{"train_examples": 195000, "crop_scale_min": 0.8, "downsampling_factor": 8, "encoder_positions": "rope", "latent_channels": 5, "decoder_attention": false, "init": "trunc_normal_002", "orthogonalizer": "polar_express", "grad_clip": 5.0, "final_lr_fraction": 0.05}
Rows from block 7 of the encoder of a small image FSQ autoencoder, named by matrix and row number. Rows with one number belong to one neuron. Each number is 500 + 25 x the weight over its row's rms, rounded and kept within 0 to 999. All counts start at 0. Numbers have three digits each. After the name is the row's rms in percent of the matrix's.
Before each neuron's rows are labels from the 100 images, of 14976, where the neuron reaches its highest value: "strongest on" is what is common among them. Only what is clearly more common there than usual is listed. The data: rendered made-up planets. In brackets: how many of the 100.
# fc1: MLP up (encoder.blocks.7.mlp.fc1.weight, 480x160), inputs 80-159
# fc2: MLP down (encoder.blocks.7.mlp.fc2.weight, 160x480, transposed), outputs 80-159

strongest on: cratered rock (40); ocean world (35)
fc1.300 139:480510504461531490498507500531542485516475496495477500495505473485487461494485517571493512502502494493531509500532492487496482517481462510467503446484562519540508505507483513491506535500532461530517556526474460475456531518435488541508497503
fc2.300 204:543503545522506506483528500505469525473509527470499470521496506518500547506481500479470492538478482524466486494543483493570476459525499494492525499484489536501533499522520519523501481516476510488482452469509486518517475486531475457490499527

strongest on: cracked ice world (99); full (71)
fc1.409 092:467523531504503504485529544508443524493473509550493496481502501531483555517547489485483502463521473483468507475513492531513496498504474512508503496470496474518523492506507532489522497481533492502516518472496483489469496516491514551540463467
fc2.409 086:474480462541511517506510499488476450484520491513479506556491500461451474518523561487476530494507532508462539566480530492465498499455537480466495490525450532515491474475502570474499542524510477528497466548504493469492532505493481495493502523

strongest on: crescent (87); rings (83); kind: cracked ice world (55)
fc1.254 129:483495473462555519550524515491497474530513489476530523505514512560517475539515525495483501516538522484514492470510499485463499485497496500492563493523481517455538527463483467528513486457515488499519506485504484467476515502544521533458527544
fc2.254 115:521428517513510452523509490502524525514506462496531494504480537508518469513510516512494540464493490501530543505514504522474480543532488421514538468519540500551498498515466505511527500515498480558477515479489477505536469495487479517484502440

strongest on: moons: three (51)
fc1.38 073:559494552466523483462512477489493502505484517434514526490485495465515517542485490487501497518434533525482456543496488494519515497468521479528477476509484510517484489485494486470479520512519533531497483482486494543529494409484481480511525483
fc2.38 074:505484468504424538512492539516511478493486513534473471479531540503518476521512523492484504519548512480457497491472544457488458473550513510501520518467520482516509477485529501520476494516469456473521496512490493454486572542537522509463497518

strongest on: ocean world (55); polar caps (55)
fc1.457 100:507512481477524493480498505468466455502510520485493508492498476521478501491491514507465485452524526504514502516509487451543547499515550520499488491507517493534515482512469514488492512517511457436443513518532521476475488494512482487536564507
fc2.457 088:469502494511459514492508455501518520464491485522516492518552507409528529510550451513547517530510508462480502494506464525494495493455483471510481435534525507465511509458526535515460513488530466486506510490525510478484485514454497480494525498

strongest on: crescent (62); lava world (36)
fc1.166 110:511509471528503513449505484533513508510469531469412518483522514521499485525455524531524512516538507487499485467476463480505555458496480502492492474468506512482507537484480527495517513541510504511513444545516498486482482520499531472510486515
fc2.166 101:533461555484527524482511501479509504468490510516530506550494507549476509476520524488516493489470500478501540567539481454484486526478529489511496488490533486472496457478495490488520462552466502524481487477518514521530485469518463505473500515

strongest on: gibbous (56)
fc1.263 108:489515529521524501473492493515496525515506524488478483508511508509512467487504530544512533475530493480453477536513556495522537488522500504481460506511482443460545494531530485474445475516549489500545490513462538501457529480453535464501517521
fc2.263 103:483498531498497495514482517485519509481484512553492468459541525523469535506503471504532495498474469488514542430496494498540490500493507512523492483485471478509484456498472508526510491472517464487457534484470469480516463479492474537491505517

strongest on: ocean world (85)
fc1.120 118:500488452523496499455502513500478508487506474476491510492497530488500540533505530510543495484509507505508516459493555559490512525497502515527488465552517481516494504502501548483489470440515496435433516533513482490503452501521500508502507486
fc2.120 121:492521570486507527509515460482498503509505544512481488484522501506480493456504458474513457504498488510515492514504488487510520478537498492535504489486510485520517429440477481471525539505513485534533483458491507503513514531502514461491474500

strongest on: moons: zero (100)
fc1.312 161:496484467518501464505496482546441488481499486503487484512506504522495504469484513474491466523530543496493503523438459564453514484522495499521495486483484499509496545519495521511499501514496558504493540488493511484489525481543433447496471493
fc2.312 138:527505489475536504530534483507484462517475532506508514530521485518505494540465442510459539516475515510481478494452492522518512486505472527456503501536493501483477507504499495505529483469563490472503503508543502538531514477526506533519496499

strongest on: moons: two (56)
fc1.174 171:510493546488512477510499507500508521527489504507512514516508532540485517429499510481519471553453516519479501484521472466457531540524496498488548507485502477473530491530512537504488512487526470497501462497503474504491546493576460516523472540
fc2.174 180:537516494526557499452498511495476486434525509488448502469462528489476513527550478516481502494478548495543500511497507451516509512494496547471516489465449521463480511497508504526482513491456507511503491508525494481548497475485490512487465485

strongest on: polar caps (100); lava world (66); phase: full (55)
fc1.244 097:527530521473558502548507471462494482519508477546544465510519499499524483520486495495475510498474507483503506527492465497461467493451482475480518484505486508453442525510499444502487521499460510500501486510520477511483550515487482490475501515
fc2.244 107:491463504491525488498511469491475461498537492534480479463462489508513498511491488468499472492492523494510517488469508469469567540535502474533508484502527499503490476549534484482483486446467530496552490510526510478490455496501500489494471515

strongest on: moons: three (54)
fc1.426 062:499527471543524500482539530494512529479506517491523540474481521563460525528508487499533491497514531470498508465486469508523525491518524523482532515458513511478473516462521483489481474533498458492556466508514498507538483464527485500471501469
fc2.426 059:498456468472514458487481508450488503506488495529478487559505492527524474542494484521475506499512516470487503500513565519559518488491489491504496499509497525468438475478510506479485472498514497519493536542525494504514494525559476449522502517

strongest on: cloud-covered world (49)
fc1.47 080:514495502509515528489486485490460516514507506489464507489494508545462512511492482484500513517452490545493466491478558509465492494532534463491500464524538469465467442525493515486516469513516497511478508491479517473519483499509501495470524472
fc2.47 078:498511523480491458505522551473494481489468522499517492517524519478492517514527537510497505497528511439479503524492477461514500533457483530507504482491493522547518499510448482481503541521482482481529544520504491503491431514499489518480477499

strongest on: cratered rock (45)
fc1.106 097:481494511455505466508495496493470497518498476520506505480528437517489525505498506531554505523537492567516487509492489542512486477466483515473537520499504498489527519488513494511489481505500522506483485529493519487465495475489492507520525478
fc2.106 124:525502518515518490528551480522496487498521502493524519506483480493463479500504513501503456467519540446520510485480510504519507526534500497502484511486492500569468478501516475480498538472506453470530506477528522480495491557482508466486490484

strongest on: cracked ice world (70); half lit (56)
fc1.227 095:538515570571532502525512499472480543496496511523498534468556527481527486495513521516494485500534502558481541500504525520498516478461532525521487477511511500458537507491499472499523518480520499479445529505506498477500506468488508506481504498
fc2.227 076:475523516435533464490533474494504483512492498500455519473515459516498523511495480530544501484528514492461482502499489491482518529498495472492449530541472487506463458460496476497521477509508501500508529477501493523533469506465506494512515511

strongest on: cloud-covered world (39)
fc1.238 093:547505522523509540520520536536457486485483461459548490519508460523540471504496538435508524522510550509448453525485502446514501471516495484486535551489498517470493457494480483508481543541517503504481479458512490459500460461515517516478509485
fc2.238 097:519527490500476490497478481446527494468465559528483510535512487514474492504541498498483465535518474488516506470484474490500504508453536462533487436515520482483535512545505488483464493501531509552522509506516482504488466484493509524497536539

strongest on: half lit (61); banded gas giant (41)
fc1.49 101:524506514478510460537513478517512477458505515485519511488486488511512466475502530471527507469498483542497508504484516512497498513518516497484519500457504494460521509483541515514512528483498502511472515502490501468530482515507462506476456519
fc2.49 090:524453473514492477498485466525510535540515445467474494502509496518507490518522464497496493487493536482547482500458511562584472477531498493545478504524457481476483507522501470487478501503496525460518506492472537493521490469481504515525506471

strongest on: gibbous (57); cracked ice world (51)
fc1.368 090:511536461533503506477446532560477507507469567500503550524511495510516515484507516468493496484455545468427520491523531497525498465481499508501518472488484482485535485525537528493487509486504503440498493496519540478526468536494505517492459477
fc2.368 095:499501483483503472498517496513476472465554507476491513511539493488466517514512504570471507481531451468485469427435521534547524532477464525496518488532510524492515520470529504519543539463492505480505513523473514526527509511457505504506484509

strongest on: moons: two (51); cratered rock (39)
fc1.101 099:538481527491510481512531480516467474483431469486524483501526497544494496492492518544473516524482572468494497462494456473510512487536506485512490472521489506495489527471499487498528494496517508489504528556523516525500516510524490524524545472
fc2.101 103:471507537469455520483487514493515492472512493497487518521505507496524534493482520488513491503513457529483486525516494481473457543498479504525517510505496489508526465511479456545485481466481491483472496508478497473472524520480484525502474516

strongest on: polar caps (73)
fc1.427 095:522512520514519490509487491559497542476481500498526485500508502517491473474526498483491465504465509483492494475478500503471499512552428513523443501480471498464525480506491486508473527533504420493524516475568516469512539493474512551522520453
fc2.427 095:500485477490494513493497499515518486496489509516496513466510509499520477526508530493489516440507510494480482540516485477488494482496544487546550479490504555523497475454513486499490535468480521501483511512484470523467427514519506513487455483

strongest on: cracked ice world (59)
fc1.299 088:470498480496517524542522514531529489510534502477487529499528512473485498487546524499476499502533494502459503502507491514500536511489445538493515483453497441522555512488500523457523506525473496523506469489493478484505507473492492456506504519
fc2.299 088:460461454492519470482538520490505460479532524495546491501455502529476474524458508473488535473498501530454511492492547480484481480485563471514556519525525473488512517522509497491483508476483516477466469476527475532492553523466536486502467559

strongest on: gibbous (67)
fc1.0 089:464436481504522533525492505503508442504461523518518536508525529514509529507495538527484492524546496523500448488517494478505539485508467477480506477505469476469513507567485459454463516552452491503523545501494480458479503493467514531491480484
fc2.0 096:515538514515486486509536479499532568540513467501483524472492487491499493512545490524540496482440491468487544477487497480489492481495444483487453526477500508520499492523487545498494495459550485508519517482513491514510520543490513475515532495

strongest on: moons: two (63)
fc1.235 091:549492517541530501459505477475505471513491509537502501518472499494440492465507458503493547502507508473495516453486532475551485520517527539491508492538547462502472491524531534497503469509488479491494534496495465507492488498479512555468506479
fc2.235 084:497480453497481487523504490455479516523517483504517562462477493424512467516506486467542500510482512485457535456527485501510499506510507536473467477507546452514476507521515567458508519506493533478471506493484454486450495477521544502514531507

strongest on: moons: one (52); cracked ice world (43)
fc1.33 113:444508512481485504479518496463547413471491520463528457508465510502501499529519508486499499511546516542527509496478507509491514491536502493503495481500479504517553503457530475511517497535488476492485475475446459517472538502523497481509469519
fc2.33 105:536497494486470497466526519518534511525502513508503526518494533520446511505511459533500533452452495426527504517468489552496518501487462465540481482481498500453505486435480506491523500493475509497510545465531498498509504495486536513497487501

strongest on: half lit (64); cracked ice world (46)
fc1.370 119:498536483501485515551488477470504486494483503520530530520492456490468506537470510468481504518542535493505517531521512498496505481523493500513471490563478477515521497519495518525481488519568521494524499485468499449517513532485494501505468486
fc2.370 106:502445491478504533472504529552502510488489505480534489513530520521545484487479505492525528490501500525470443506501489496499446507505513494506461439513470547550485502518466500501534499464493521528518534534475485512504500510483499504514491497

strongest on: glowing rim (66); ocean world (64); moons: three (51)
fc1.371 046:487516497478561502461488507528518492518511479432514485481542499540494488516483498519486558509453498495463531455494495529501487521486483501545491461498532451514482533505504511479519512470513502525514536496493466529465491516455499525516517447
fc2.371 050:485476489466504506513448505515469478479520426525476493525508497530528476495466520454533513513463467514523510486493552511503485485503510519467469432514521521498513502521538532535462500485511484494529553497518487498462507514501451490521522486

strongest on: cloud-covered world (63)
fc1.301 098:476533515521502506476508539524463458501472537497498498499486488511489529517512516465494528445463517516443485483529472524500536496497472501499549471433539478509500482510538523470511525517472488499485526545472508428479476534491518474483557508
fc2.301 095:454467516525454486491525510514480495523541489497516482461494475503451500525517494486510519471491473513445513507512533531523531514434483447504534493446524445487504530509496512494528529513501472527523458502470455503535508470504513517475466524

strongest on: cloud-covered world (53)
fc1.242 094:494505471511520500491530527479456482516515516508533509492481537487475510537510509489508514497492505473499499484479467509512496507489541479461491449511498481521530475466525510478542524514495540534459486494510505532507481487536487515496526521
fc2.242 080:543510500521472502482490462514508533467497469496527440524473470546500488498487490502518461505505498490495483531537544489530523496530543499516492475504486516511538475520490540474476473481492444479472526451500477506525497542515473479474544502

strongest on: moons: three (100)
fc1.172 083:500444508546518470515527508520494520504517525487524509456455546515479483506504459494521502517441510514441481456473494535483548547488515542517503484472504494475450461457534503533502477495492465518542492484552483531496512491526475550502509497
fc2.172 081:538494496445527490544516501487466514531503511516497509496498537511512524466527512509483499507495514503537466489470474466524517498504523492534465448484508498487478522521463510499512502504507554503506507560475536497511476528536498486504503556

strongest on: cloud-covered world (55)
fc1.75 035:518500507543475523500482513481519535518506517514529495503494518490504562499570472463489497497487527510462512500508520523492480478497549461479456452511504568525505489498486502477547483516510497524445477478509480528546486505481512489521514519
fc2.75 048:489530458453531473522510526516479528509497505456511534508512499474524469510444529506500491496493469523537499516474506522486524534500526525508535504532504500500506493483490473499498499518532522500538547512486475487474470554521524515486505519

strongest on: polar caps (94); cratered rock (33)
fc1.180 103:475511478527538504509479543484487541474461512528468479482489522550511494526471496513465524483459562521458490510537476459497482473476492510446489464522508498472507510541535463487508482510523514498490514502484546503491535478472502494497492501
fc2.180 137:488527543469513544513537474510503481496543557517496502471513511522451497487560499517548479522539481433522509473484467536499508520510470465526479518523525488524501465500485508503483485505473461481516468474519488464485485538458517512509494520

strongest on: half lit (82); cloud-covered world (48)
fc1.46 018:527524470527483498514474516465515489498564499490486504468500514509511459540527504493493497486483522523478500511525518480504493476485544496497453490489488529500483501511504519523509486538463535512473483457464471510513448453460502470489541510
fc2.46 028:479497501458519470520485507514510541528466489490478486533476515471561494490480522481488527515497516554532519534498515511458509492496521454498486501546498508459496501479540497504483498499522524528512543526509474489465521545528481467513526518

strongest on: half lit (53); cracked ice world (43)
fc1.197 117:502542544508583485565525460523528454481514474466467515485506492456498508550496503486469486525486476522488533506512512490504470488479538527506563498517488482499493527477529531514496474453520513493518524495480502451454499502475483516499479522
fc2.197 118:490501468515441515488456518511482500536511498496509518505477523539516542459554480526519527463544505463509495499510483547501547523494457488491488519521522501504441503506473454514480518537501496521448502507532458509523462490475473523480517480

strongest on: moons: two (67); cracked ice world (40)
fc1.231 100:511490453482462498482463506497492505494550499487554483502487526475538474518519498500524519494487509510501492514483473546537462476477497481487487519495524555491473476507508531467542525501510545486549482521510511530449467512493503510507533539
fc2.231 103:515507521501517527482471486536521511471496521456514458473486523528488478514486480499501474471491448516477515492465470516467531505478512455471455487467460462504499479470472505484486489489481471503479527465472534487469522469483530463502461493

strongest on: polar caps (79)
fc1.478 078:476513473506483490480484464531558478503462493480550503483517515512491531493508517495526444451436477472510462508507527491513496528542503467494511539504543510502526532489501509491498505521479525516478485501510483510522497516543497507528543521
fc2.478 081:501504515528515478492541519519511564483499552477474491526488488450489492475537509519505497507476463500472502498487502481485529516462477507480503521514528510508477464512485524462510516498482447510475500470488540474516520495479517486508510489

strongest on: cracked ice world (52)
fc1.126 105:530564475480483514486530502496512506522525493505501476491527514489469480554521527537512537497509452540529476498504510495476499472519460542451510479496490544541502515567464526511525532506497486501534521531534490458525482536490489484517462471
fc2.126 103:492456474554485501502464491547493491490493506509477502443540504509528522470484472496489532494526522496549502511488464501544511492508523494492493486486515507478544444481524481502477481500496523539497519506450488521481468461462515460511525477

strongest on: half lit (52)
fc1.44 111:473510520525541497498504500487511470461446506509535507471495495478490422526489484501519527493491538453512464482536498534504486440539530476513498537474545502505503496505539461503492509497487507457476504488489514510496514504483487477517502538
fc2.44 147:489511471445501477527503491508503500557498455489492512544540528525503536485485527517473494508476500532493505502481469473516489534458511524490499460509464523497499465517468522478523525517534513534498523469521536506510521489472525521502570479

strongest on: cracked ice world (64)
fc1.262 094:504512522492481495504536523528471470484506546440530437489515465496496514509530493527501526504512511487432502518497503507462485482470468475522524498504498472523465517478510483524493488504486472543523515502479491522496460487479509501513520498
fc2.262 099:449500471501523486532490484491535491493498496503467525495586527503473493510502483519540472499447479492510498489529451469514517501519526458485506485506487528486531508441488522479526493499488478433458548493521529529516493545527491461480464508

strongest on: moons: two (83)
fc1.200 117:464526512477510491450500471491496512514522520519539457503466481519479463475487523541467503486500512522457534503459457456489491536558511519482485543484520493491548479552499498516479543537500514560509508537514492502491513486540517515516511547
fc2.200 116:502508488586475520477497475494527485493555520512451488467519501534503533513531539475476516532463491496530493491529489520493495517483482492465532518519482496500482473543449489496523515500517447521483480503497488531543443498479522532514501500

strongest on: glowing rim (85)
fc1.317 096:522470520541526543507486502528496506499527528522490516507530526470466492471513518488510483526517508504512497499506492527516508428537488504462520486489514502472437536535521477511494510512547485509489456519514494517495537516519458461473516502
fc2.317 079:526532489449501456460503483477520483476489499475520484498539474547530509571522454562475506475508487487514473510495498532526444557461463495550483517497515523544535521553505496480475528484522491485505486473499450519487526490499499531500493452

strongest on: polar caps (83)
fc1.224 106:528533489507520499443498508518526457512532504558509490488485473503497507501511529529534541470470492467529521526540507457478499495522490521463481445517533490484512521522515518559459482507515503483490506479506528482491493527507484505456478536
fc2.224 105:481500540504459524481502541517526479500478509471496492483538522537497492526568500474501456516488497525474490498474494492468511474480512470586507500473482472540496471492495459500515528508501429487523484530521485496443528488491481494515498487

strongest on: ocean world (41)
fc1.252 080:524534465487475496495458471490518473503527480525511516540501537497483483529463524501580477466500469556538481493478499505493477482516482501510447477517484495547466530436522542466511501518474498501533495458484502535486519515451535459510501499
fc2.252 080:503468550494535480522504560505512478541487513482480496500422479488506489468507528472495523522492520458479475527511516485498486496531505525499484525476514499455515456514472501501506504480480487528504497524527504453498537502556505516520504490

strongest on: crescent (52)
fc1.359 063:518532513509497471484504557488475482492506506526486532492514493489488502493521486496494507452500518492491486490502533505503471525513464475499452499531534558472516507547497475486566523524435505455487477463481480474523485519527496502462499510
fc2.359 072:489485522460522505500525512494495527482493526507459463492508520490514480493490546495491479541472511525529553522529534472489501462488480488500529500456488475454505466507513483525414455456472538502507468517485453472452496461470506507513480493

strongest on: half lit (79); cratered rock (32)
fc1.192 098:489488518511512529514515448494514528457475493519465520515471490481472506549447486528534534501508536504536522525460509533501450532486483464484466511509546514509505519522481469461506509490516534508484495471484496478540506515501508477538524471
fc2.192 095:487505492477531502507479511532491496489506501469525480511448501500499486455482462504503451531490476488471503497509539526550492515504508510520493462500488490507516475530469505489508518490508468499479475465484512517494473497479532546488448533

strongest on: polar caps (89)
fc1.339 115:537502509475505452490536487529487520488507487508496504481525500493479514490466521481526522464490526500494481531494509511498485537534497467441476559516540507500491497487508526486481490478516520497493533496494491490539522564499494499478538508
fc2.339 114:512538507468482533558502538490480519507500497520506493517461530507505523477491500508469485531453499476493512483480510475493538494429485483511467457494532536508478556511478496481512535506500471512503480464502504537467467552518491481519458516

strongest on: cracked ice world (61)
fc1.87 102:516520464479470486559478471481545464550524448506567436496536517483486475537521499537516523485511495478527514500523475476501475481497519470514500458485508507495502517506518512513458536519484517561503508473487515510494535501523494492479462512
fc2.87 095:513454512505532522503478513483514510471511517547497517490533463495483528468493450462534509474497524505506462478509508515534469528524467539521549543526536497562516471470563505481540489459532455475485492487548476486491490494500513503516500491

strongest on: ocean world (95); full (62)
fc1.421 110:549485432478430504528466495497458477510526494533516454512515488515546517515537527495495484484478527499494498488446534502487466503483496537453484477522475535510473517498526487534474502478479456494566485483496536513552485489479530480485521498
fc2.421 109:448520484535540480473534535537550520481463500497481519506484518489501496445482506510526502547499522458519521540515535502515487526529458531553490527450495463449459495511509473513498511509499465505491511516523459489487484479488504529493484483

strongest on: moons: two (52); ocean world (36)
fc1.289 083:513501513490550470528508521509478550510479533455465484475477500490489505523478502490533477476534506467469475504501474459505495460482503512521507479503488532519471460492500452457473534513504502525508496517542500532524494445508497504502467473
fc2.289 073:519510475512434481477490530494489459478478507533505516496454551537505494489538511556474497478501527455512528488480520460452523533506497502500461464511506454494489517498459511530500538534515500478483506502474485482491524566527501473486463538

strongest on: rings (90)
fc1.36 126:525478518557499476519497485476503473489469455489523499471489479504479431502490480495484494447515478525512475501533492507508546507488515517525469496527501537504522434493505465539504492518499508525526463455490502492479506478483486507463446524
fc2.36 133:507509536475488512494487520511475499487486449513467440498485505554529483537504508552496484493454513485498450478486461496502511471527519547538522506551521516529505499506484498487510482501512477480480502490513508500503536514472496559506507484

strongest on: moons: three (100)
fc1.104 100:483484534511480503504478500488530499465510490507487475499507553562555528484498475519451519505494514485502494497520450495502543517513489527501502516445522526503473473485522526482484511493517499512506511520516522533489493495547462479541478442
fc2.104 110:499478501485507493477525476521475467531493538495531501510505522469471507470490492460489461532483522532527478504497480476490536510518501482518454438532492531506473537505517494504490491475505528510503473501506530491499553549530550456490498501

strongest on: lava world (71)
fc1.37 112:511483553456493548500500515509476473463479536528488508503492506512474491505508499519510514450499484485550508516503496493503503526489501526510459482487523454485493523512459483434499489517483492510460490494483518472525499462542484539467484557
fc2.37 100:502518488498542428500523515544516499448473488527504493500527518510504519504501462536480514509496490468522495482464511506487520449530520481520506480512501499448494510463502481499524524464473565499527491497512467515509542538494519498489515483

strongest on: rings (100); crescent (61); kind: cloud-covered world (33)
fc1.40 112:452495476511477522546532466493491510503507497525519512489493428521496484543503498492531486492504454488520515493514536453524514502523480486521490491544490512501510509490519487524500482492506491519502488466512511509530491467515515523487488508
fc2.40 113:507469496465510487478518465527569470506492486484510462470505518522505532493554488466420492513503513529486543527503482538460527527479505478497487441526519506492501545479460489472511516461476515453503512477491469515522462537515478523500483492

strongest on: lava world (75); full (70)
fc1.373 091:480439507435455491571496519479502493503522497494516481497460502495493504511480519500496530506490517484513567478502523543481489515556512517496474513488468489483476473483490468489499466511509526520512486502489517556513522505454480447518526473
fc2.373 102:529526432504499488461510493505519476493511510537469530472510531477489461523476464470487490519503487482556455502520480507504511450470527513518536501500506470500516513509522501492501494454481504481466529530461477474523466476514483543503504521

strongest on: moons: zero (88); rings (85)
fc1.267 106:500509463515503512472505489517492526457490548476479500495518516491506467463508469510498490484483442536485478423525494470501505548474486545474461452495467499563517538504510531504479500512520503503527515486506503476524511518518492437503510520
fc2.267 133:556458503514495465522490483482539499546510483551456516485484488503475516541567495444488528504513563520482524551505496519545523490495521462473510499513527526470487493500512479513519486469476544509489495463499510512476489481528546525451507483

strongest on: lava world (50)
fc1.233 107:521466489542513476509504503497503515473482470538514490470489530508463559527508477481497563507478486475529476497489561499485534484521526502513496499504498513465512473468510479509503450454511507492507529496509503502527475512532465542503519504
fc2.233 119:495526510500492446523467512507478525529502514458447482479552457498538496506512489489482503487556521537478480517513510534481460519500523482466503480488522521522477509476494479473511556549507555476483472475488506516532520515489516454529512473

strongest on: moons: two (51)
fc1.177 056:489527503546533494523484490472528496482506518488513470502503528556471465512537482527498517526513516519480529470524518465470504495521515530505533509467521488492525518465525496478450459510482479527502532480500489526472463493543499457510500483
fc2.177 052:492491451476516507488473511479482505507553541494457482528468467478512452539547483495518503500508540512482504511492506491500458487486528484505450528495514495452509493477496507503515503506471537475476538504520494535486454514467475516477521493

strongest on: cracked ice world (99); full (88)
fc1.449 065:467496497468501485506519495525463507470476523523486458458518522509501531495536491482457510486530510477487439527496503520531528466487481453519527458457538496535510524534508493451519497511521503533472494492471503488455509502513539547519542490
fc2.449 067:453499490526500529489536513490513458524509464482503506521508467478475469519506485445479506499528515525493541550491519471472472475493554490482521497491485497495495463455499540526489536503480461509521519553484490484471524481518487500497518496

strongest on: glowing rim (92); lava world (48)
fc1.431 080:533484517512501483490463530493484476523551538532479569467488498481496496470492515491501479505512485481517523499474533492447539481487491435519490506516466501524494534498537461453513524523524528474528466530526515506493526523498440459460512497
fc2.431 089:497499461506483519531467484518487536497498467493534428486533496525546514486495481468468510498486492523484445493519475492501504456503524518470527470478513502514511544549480541521490477518479514520497481491471488520572533469488485494528508490

strongest on: moons: three (73); lava world (33)
fc1.107 111:543500472502517529464518467489507490532486512537492534517534491511460516469494491504513505472511501516493524521524469478476456524533494517481462463494530500504505528494528496488486509538455518504538470519508551496493462492506528472481489484
fc2.107 112:516492498491478482538490509510451513519500525483479520513463492499538512476475495509493523488532513505486469513556513549494504506483515521487523492485465545459489511530501482528521461473512527491485462468476466538539536488479511502500482487

strongest on: rings (79)
fc1.190 114:512519501469508517470484514499476557557498508547523500533506457512485494510455495507468485497481492540504498521491491514485486513503496453449513521501517490480483491483497517493485477508471498509510498507484500499499523527483493523479490505
fc2.190 116:467474526526505482541458475499516480516466519462507476503507528543489508473555511520502513500485526476522520478494474507548514533484490559526516463495543507499469501533494517455492486506491484482494456503542518515478498439505513525456504497

strongest on: crescent (67)
fc1.392 107:584479478492465487517466493513488486473507493532507524451496503513508514452488474493489505499473489492529504457482488479498477488501529490482528504504514467503534538485506469501498493531487528494498487449482511470527530493547539531514493505
fc2.392 109:513471479483488468503557501473496513517528520498493474526468481540507509496514525487539524479500512513491460529495517518506527496482502526499475536483510534490516469500454509510481510483497473536499462509517498497489485481473525465512535522

strongest on: rings (98); lava world (53); kind: desert world (31)
fc1.408 083:491487570512515490500530471496467480546556522490491503475524485487517551522435502468474491497521550501486514480501509472527505502493532513501524469532465507513501504477531501482495450535533510485520492494451483501460505474529527527507498496
fc2.408 074:438537460495499492487506484527514504523492504518479534552507500509494481470486493455489506485483529507514459501502490506493481537489497512528524485511481505464486473506479483567496513509472493481500486515480500499509485518491490459515493517

strongest on: rings (100)
fc1.182 129:494472503496495523481482479494488482541504530429481488498523472521494527547524459503520504489501451554513494519522502500518502497519457452518496498467506505530494488502495531529475490490506570521534539519484531496523546524521533459487531489
fc2.182 123:491501495512476511489505538525521515446477482522454489531514532503492478474438508466479482506542466499496492480500539499465526501482512500468519506502500540489505542472522487500519527497494515468465518517519491484488543466523520496491517517

strongest on: glowing rim (80); cracked ice world (33)
fc1.464 102:499493498504493531510510508492535504515522512480516470532488464502510503529503496487514538494495535481511457533494464503495473464486528461447509513447506471513503539478452525505474473485494507546484505521569472526473496501505509468479536533
fc2.464 099:493496491520507529501490533500478467488524513476465530496539511505457488480501530494466498502483496457480502465522518469513477488501519492553477472521520532521530517488465460510497468495510516475487479529496491537537479503472490532474478530

strongest on: half lit (63); cracked ice world (61)
fc1.256 088:509515501492515478481480506535513472484538479499548482513486500485556505532510482479515498534477540543491494527519531488501497503520521445476476508510520447480509476474493463494495485521458497521482503491518515460528523506512523509507510520
fc2.256 100:485506496456487512521507518497497542527503528500446500513486465492499475495513532486469554533514481520543498494499485520492458468473537537466519475467497522503492502526552514522485487496512554498482496484514546507547497494486487515519497480